Rows from expert 6 of block 7, named by matrix and row number. Rows with one number belong to one neuron. Each number is 128 + 24 x the weight over its row's rms, rounded and kept within 0 to 255. All counts start at 0. Numbers have three digits each. After the name is the row's rms in percent of the matrix's.
# gate: expert gate (model.blocks.7.mlp.gate, 16x160x160), inputs 0-159
# up: expert up (model.blocks.7.mlp.up, 16x160x160), inputs 0-159
# down: expert down (model.blocks.7.mlp.down, 16x160x160, transposed), outputs 0-159
gate.119 087:083141127083101111136102122142141120157134150113089160117147098137139139167120119134147126124122147147094117152164112126158077178156142136145129160153131149148115127135183100154137094137137100089133156152147140173155139118147084168127114127132112112175086134114079162141151116140155112131132097106123131095116136155124136124147149091141156113134111123116113176108115110116128112136157122173170118098090111116178118116155119118102156167133128161099149154149133123149172122151081083
up.119 069:100142117133155114136127126115132144145126138101104153135166137143106118149119126150141116147094119145140130153118090125151108160179127120137183151099148118171179122086127108115158092134122103126124100137098139150134134108145090122133103127140087162158153131145168173110140123156145114153157110102096144137109168129095097113143180126133173090141114111108161128077131121115119113158083098160133093140131078125153151134139149120119106127156174172190157132163125122164110161119125112
down.119 093:167138141057132128130148137118131144129126124087088136142147121080131091163158162084121114144115120119078124118144111131104109122118168128127100147119136150112083122169122105145111150156103138117080146084130177129106118152127129125152140125140167157117130138120133113110149158134140142090141128083123120188082075133123128106128125105125130122141124126166103166206118146093144147104131117149155117158160154144093100145131107117098126141145104145118097119125145144172166136098139109
gate.120 113:097109120097138120090081124122085089121136165112130152097128135157143106129092104112093119193157097103161156134086100112102159124134127106129145152102146110123158116098084108171137075191130133187132120134124110096138140104139144115115102121145095133135117109126121133092155138149134103134089111138124155149118152138182121150133126125151124110106120164160128156108139160145122156130130139099142103095124129112111160114149161120128093144138143156094194116125123109126152093151161118
up.120 109:113113144123167115094098120130078103173156147110132143109126119134134106159112091087102106146137090128175139143084113136105172105120115103139136145078132103115165106057096111172130075163123120151115140153118112080139137118127131099124113128159105135124140104144124139110122140140126091139130116134134149168126173136186161154148126121143122103125118126137173142119158130137134130137120156096129088121137113087102153109150149156125100107130175157112194131135126112133117087109154134
down.120 110:122111162105144127120134099122093128133149112180125148149171124173108119112106116128153121102180154149146108120082189122139145143110140132107084128116150147131115135066145156149102157155122068130120169084141157093101128150144166106128118148155123143164122121112087082145166170111117117141097088113152139123173122134132106140118137138125122142184081158128141143152148163151153101100123122147148107159139126125133056133142122145120125127121139121138109143130137146112144164121116137
gate.121 083:087116114193118139177132103120140092106126105105170148124132080138112128160134125149114091136068154141143122115108117131102128156166126135155115167122134136148150151121124159122098152130121106107161156129104111142157102086136086126122124121123131157104141108071101153132114115113183145149120103077097129155086108169160171124140158140151120130129134114112146191142130119090121135112123107132156108121103140120171118135119120099071143108116164164121110144170114122156144134104114121
up.121 079:137131113116107123088107131130151115135132101120151142130128101149146163128114121144086083179131126128141117150143105090162128121136127149124151138126146134134185166134117148114154111148147144103120135143123068184082121168119137153171137113133113103120108154112152135110111134140103141111166149142086113158134147134163093163157159097147105080174141096127137139143115122100144107129042087156142125115124181141122137092136137080138122105148104097121108128138111145164141149148149154
down.121 103:153094061120129101168153114126134131115126109130121092147103131162131137142126136118130122128110106127124109105119158140116107122104122139094132100130135106134144123113130105098170101101171118044162143160138154132094132144102136132144161162160096140176171129097102134140098083123120093146139126134133099125082142160139121129158105127118144176151127169157102121115143143157158132128146114100126098119178081126138110138134065186153124136113122161104149136166110136114147151113144149
gate.122 073:123117130133112125177097071120150138127122156092111118160109128114144115104149135096109135124086122138134140155135137073112108147160104126164103147172117125145120156169107139182131116133152093149152155147142122154180112105171128098161125127127105158101122172112105123139112072148155133137103121124102133125130146152154100120088140127181160152106146151135118158107143080137114144125176137163128114115118109111151098142141115099108127111126076167114158182129123160153144129125090148
up.122 061:158157106144145120158107105113084156092112116132131152137160132154153172143116166151117104147147085128168118145120115127119144215164138101127099120139104141119134123166147117131121159149104107139124109156104161134101082135145102140105131136114149116125119163124110090093149103104153151115117148147117158077136144103127092100094175141121085158130130115133123147118146143133128099117120132123184128129119122141160120136110098140159123148176145113105118123124176084177169151088155126
down.122 082:118151181111108138106089109150098118131111098182157177119129099125110123120145129145138121121176177136110144159144166141108120131131136129142135118129096126141124140133135159156107128078120115137171093144123119083132138133194097117126113150138096180185116139104110091095156112130129138152144125141084135123093128093121165134127152124112118076163085122124102139135148137083127087167110107143140121099139132097101112127116102103116135127081123137110125170153124106124155134140181132
gate.123 116:124202137081120100089129120110112099119133145119134130147122104133127171153114121146172113093119167118126079150149143122131096177095163170125120145158161129121160109137140124118073127082122121104135143132149088096162106111127127111136094188140080130078120143129113106164099137147134142129136120143101144153123108133141127152116139112165120164133114087112109079113139132110117121097110149125143160149098087130145192127125143124116140118137134119156157096115112097114123125090147092
up.123 111:117093115177133143156135125133171198162128119123090130135111146131139104115150120120142098157087108139129150123115126107169145105142107088152139146107109089125122186135144093132184107176108114128135130145131132177125123146154128156128132095147165097160164138119136133133158104141158128135138124081126121111167145142122086121135126141137137141118118172146137159108129097100121128151139090174119110104116159163138044126122122105136111127112112151110108168128138179121152126156102147
down.123 111:120125106106116085105139077161089155098112156170142112151154134192125122128163164130126126120115099109116096159100107094087142092111128106146141071137080100087109168147120165135168131090063158132128120123093117103124118117096179119104087123095134140131157114128123125134143135120166132142158118143155126082120138140143125132101141147154130141150111107130135121137127151149123127150129126130126118124112122088142121125081116139124179162114127137140161145135059156133123107156125108
gate.124 099:139122154117105096132110105142129186135135144094125122067140125113094116087158136143106186142159124140110163097112145119108093110170174129126140132142110115124093197137125146155118181105152103128137127164157108133121124093152118131130129132131100158151131108106092145105150074136130145143113140132147144163134120148150171148120159137111094122125119144098110121097107159103127143107142123116181129076124151113152099132123130140090140195129123137123145177150095144112170113140131123
up.124 107:157146109162147120096127121121122082184124135152150127157133111122129149162119144097118093162129154128157102154145084106132133128097097127130156130109122122150163099134092140127114107150110132136163160098120122133102135156114132120124106148097096111106121135129181114146090137133132106104180122131143162087118164127140058109151099121169118116128105144127140144145136128131114131142101115119077153196173139134069164134157128115163108087097106132131131103122139116151122123097079167
down.124 097:160132106126123126113149139136090140112107132151149132145130118155135115097144139150120141128069106118090157162114146081134161153119140125156139058175172081100126125139132120086154103110141152116151126178098121103140129116119111142139133130128071134165134133114077110140083091155127140144135132127127147095157137103155086107165153125124098123105130116145157130129140135091105146162151136101106142126139109137169089100133107140200147137120087126139158144141157143107113135143094169
gate.125 154:133144135084158139123119155084095104140144144137122115111138136142116162130062149157134103100124100125129123126154115114180135143121124086097118103097166158125130074088152110103114093103141156128153097139103113160155129150137128129095095125177128153151140103113136106101130164130111110162137109102085131124135131093097156161090108140124110100112145109150115149127137156127100155101139141084142119146180095153151140127152153125151135142138125077134118090140100112105148155094160071
up.125 167:157154149110155130117118146077071118152133136161110111106124167150136152158079135166098150152161132116178137115117113133129151111108094073103126087103153118129125113073140118138138091105127150150153091184118136142144124159120128108074071094159147142112132105136142111078143167152102117133127132114106146124129161088117133127104115121101098113102082112153119155118164167119129142130123130094146133144164101140110147123142153136166109135126122121141102120152086124126124141128173118
down.125 110:167121116149162173105148080146111128151131138150125106115191117130096130115140155123088117119150153130127155123115182122108115123157152117154122155155171119121144125108119128161129126151107067132142149172159107120084135171130122115092153137154093135161075164112118140133180173122098143108102104157120126101147082127150133137104133140140117147205105150157123124097111134101167109123136117153112136144119106141130111117146128162150129152126090155160080130093120129119122135117113124
gate.126 084:073134117138179157122136131143160103143087137104141182119146120155104126136128163139142118090106128151108052133118104122134100157123139139142126139114138142162126146145176074128139114069153083125141157164150161136161133099160094099134114148141108084099112089097118142142117108141149106161096139107105110115144152149098146144156109128124118111164153139124142136130134122105150101119114143151145109110082142099166120160134151158065122122142119133117130144147103143142107149079120125
up.126 073:152132130097100102107107155135141128112152124141146139152136127112128107133101125080115119156136147111110143178143132102100166099106114137155132147099104171114149127132136180097128123173124154145118138107127091129136147198139135119158123167117112141148116104127135092138112090108140130081179094116125162082105146144121110120146091152173109115101125132125137105136142110130148126123128149133135094144171082149097111121148079079177139117142116128151167149114138128162173086160091151
down.126 092:137127125169119155131150131150134139155055127186147145078103128133120176102164127177159149096116137110143137168158096076123151186133094129098141132152129075124179104121124117127177139156135144114098134124164142124118126126101133128114124119151111117156139133143095103125127211121098149104120137123133142106112167138128117136116092119158111102113119081160133146101123156159136104118124137108108111120134107106121125110129154144161144131110170113140142121139107148073149115128120117
gate.127 093:112122124054123163128119122127155123147178154127127095117141107131100114161144105115127148088098121111083105132126105121127119131131132114133190177130145157135122161145106139093150134112128109139156138125120135128122106117116115084117100179102082189149167097124127109176134136148153134142081144125108117143079092161113121135131110147128128128099172140091128120149111134138146151092084098172152141125129130144146144165112154113112096105150142114139139095160097159148168124085113124
up.127 077:109152104052095128134116145113178126111108134154152094157096136096124139131161083103145142124133144103129128097179137139129157103151132181140157132140098114120108126189143156138145128125115145126120146102130163100137105128116126151091135148080123207141167092142084110151167134166155131114095118152120109138110138149136156089131085105125124121111136115112093092133085089158143114116125142164102135118092115130123124147092121132161121101101155131139104125115124140096145153127135131
down.127 096:116099137116152151139128147116129132157147128110114104108117159072125125148109140125124170095149106142107149143121139144125141128099143131077168125161158164106164089108118172094147118120134086118170127144153109134097126108102152124108128154151134153126153095140126116109087165151173092159123134130116143137091162131127108124106140168092102174111150114137100166084123124159208124121144137136129112119147145166119204122149132149097098110107146097106161107143141123145140150122109131
gate.128 094:092162106110106138121101076098132122166096145102149165137124136119128128093125155144143113136149133123146130132112119119150084164156133152154162168100147097140144142102104136170152138139140100106127146162140096121174160078144086096156134119146113127094098129121100106131133115194147117115139130138130153150153169173160100121118132122123105121151118138123098145126123129110141107142135175139099126073103146081147126150163142122096127146154094169112131135147076140147169158139102163
up.128 072:115147145139151075101171164165155127157176143156133124146137143121105123178143157114133104131120126119125110132091109129124174141123126115124147103131128181102176103105132181092136124084173140149114121163091141126155082141100161161115115122123135137175132154106184127150143107117125126145127148069108068169122129116099145120166089141128159122129122153153159103128132120102117163145131132122118128148145153149113152114115125160134148105101118116137129074109133129098130148091140142
down.128 089:173134109104103146154132159119103118107148133186149140143088134139118151112116138158093164115134147130094143161127139130114130120096102108142134127160082132137145127154149100123094124105078129126097114088136107158130177098084145123129129141134090140109127152132137120119186136127125111176134080149084100133109148143087145129165110168131112150140148163107134156138135137114148087094117144170094109133126111133134127119120099119164156155135191092103148089178077124118125120120123132
gate.129 101:151169124160147110093136100126140094158112131122127131178154100167095108169131160106142144135132149103146079106113127105135109138109133138144129148129137101117136107136137124136110142111117124119148121151156104093134113158115156135170111149112070077103069089116122125163121093156140163110134118129155168128157154131097171136115083155087120175144137179139164147106144130102140096140143169107098122122147131102146114140104127145115113097094121176162110125144074135122100102133138115
up.129 104:085109162114103160124139131141140163097136156136146127094098132113157164115150106172111086126125161127141125155117156167179122118177149127137131139131120116140116128106148110150102144118148127099103136126110154176115117106097101094111140124126129141123180139149114148127134141110136132114143179108079106162118094140128105100117147107148153118110112067115125124147141089149148136137096136156135121070075160128153129137138106095144121130182163094126140117152162143112139205117112122
down.129 102:058132149076123145143153112106108142142145088149141137102113152181161142105116133162112132111127155171157132129119118122090141161162106140098122108108104136085129158112139122070110062121134140151135132134135179104109118128127158148161145139105108141147131120170092152138107193091103147146135120134176116131146120094128118173119093141148124120146146056154151129142125153111158122109122144146131159123119131096126087121108149134102146110117147123149117131136124108139093122151098150
gate.130 108:146150132139103143122118081130101112179093139121131125120094140084110142109125124114136157111166142140149134081118166108115108119148118148142138153090064143147119169129116134161114147103157151142117122145167145119087132118104111109113145132055117137093087128131157128141133132166134123146091149130172168108147149158153088094109133122145131135110094112100122106134118149164127130095114142110096145159141177112105153128120068131142135097103102136111148135152110147137094139125070167
up.130 136:149131080102124120136130114134161125104129126093130117122136088142113083104176151131096141117134133111128155134127119147127126127124163122127125140141137133114086112138109124141120130127127091125155133118140159092140147035146119103169108122169096130122134138119085140126132129117155144147050172164138124135107146145111161145110139124098171164106137176121144120094154170123168100124179127150120168075110127077135109162097154145091098152130142129125155120127151102138132101135151106
down.130 115:127150075172123162174097155114159119132138106153093103134080141103107124125097123133119153158122133137152120125149114164102146157118152094108158119115118143123135123127106165135183109119146091145059140134109093143106153114129140189095121156102082092137150127140132124119125131140112136121114155156102137112160129117124127135134130131136082113075131113132140137148106115148171197165146160125125151150140120090114153117128107139079111122093133097110117134101116139102127118137059134
gate.131 111:137176094128149150109168134106091104147109127115139152094139127147106145131129147168140157115153130080140065110139121115101123131089142115127164140131115145139122109126153093130103136069129114094167121119107101155119154124116104151121095142096125127091138092109143145127117132138134109132117137150136167161154192127144116129168067128088144131141130143119106148108124166106156114109141169091099174134142094105111139170128167189111122147128155120135098093138088088120121128114115117
up.131 111:131145120060122135140104164131088087085149111132112103144177145124133108114127134144124126117171092120137102141161113112109128135091131118104090109124134179109141069145132095142129115141136167090112137093099127115109143142110128133099124131116138127145128117122100133097104163080111106124090154160146130110098123112110119136118108112126169154139166167105124105182122174127166155110141147102098157132152114130109168146120153196141115148136127115107136112113185082124136160126157125
down.131 098:142125135134121138195094121110130123104156141125145134169113129147118114127126166133152151098116134144123154098091156069147093148147132134128169187143122124141081140126165121154127081106123124137119161142162094125171142142158150136100137127139110135134124124131051126128151163126179129135092135106118147099177154097102114139120146186134154180129127119169137130139104153098142154152127111133131099108133111134106117124159157161111163135124101115115084168150107124127147105098150140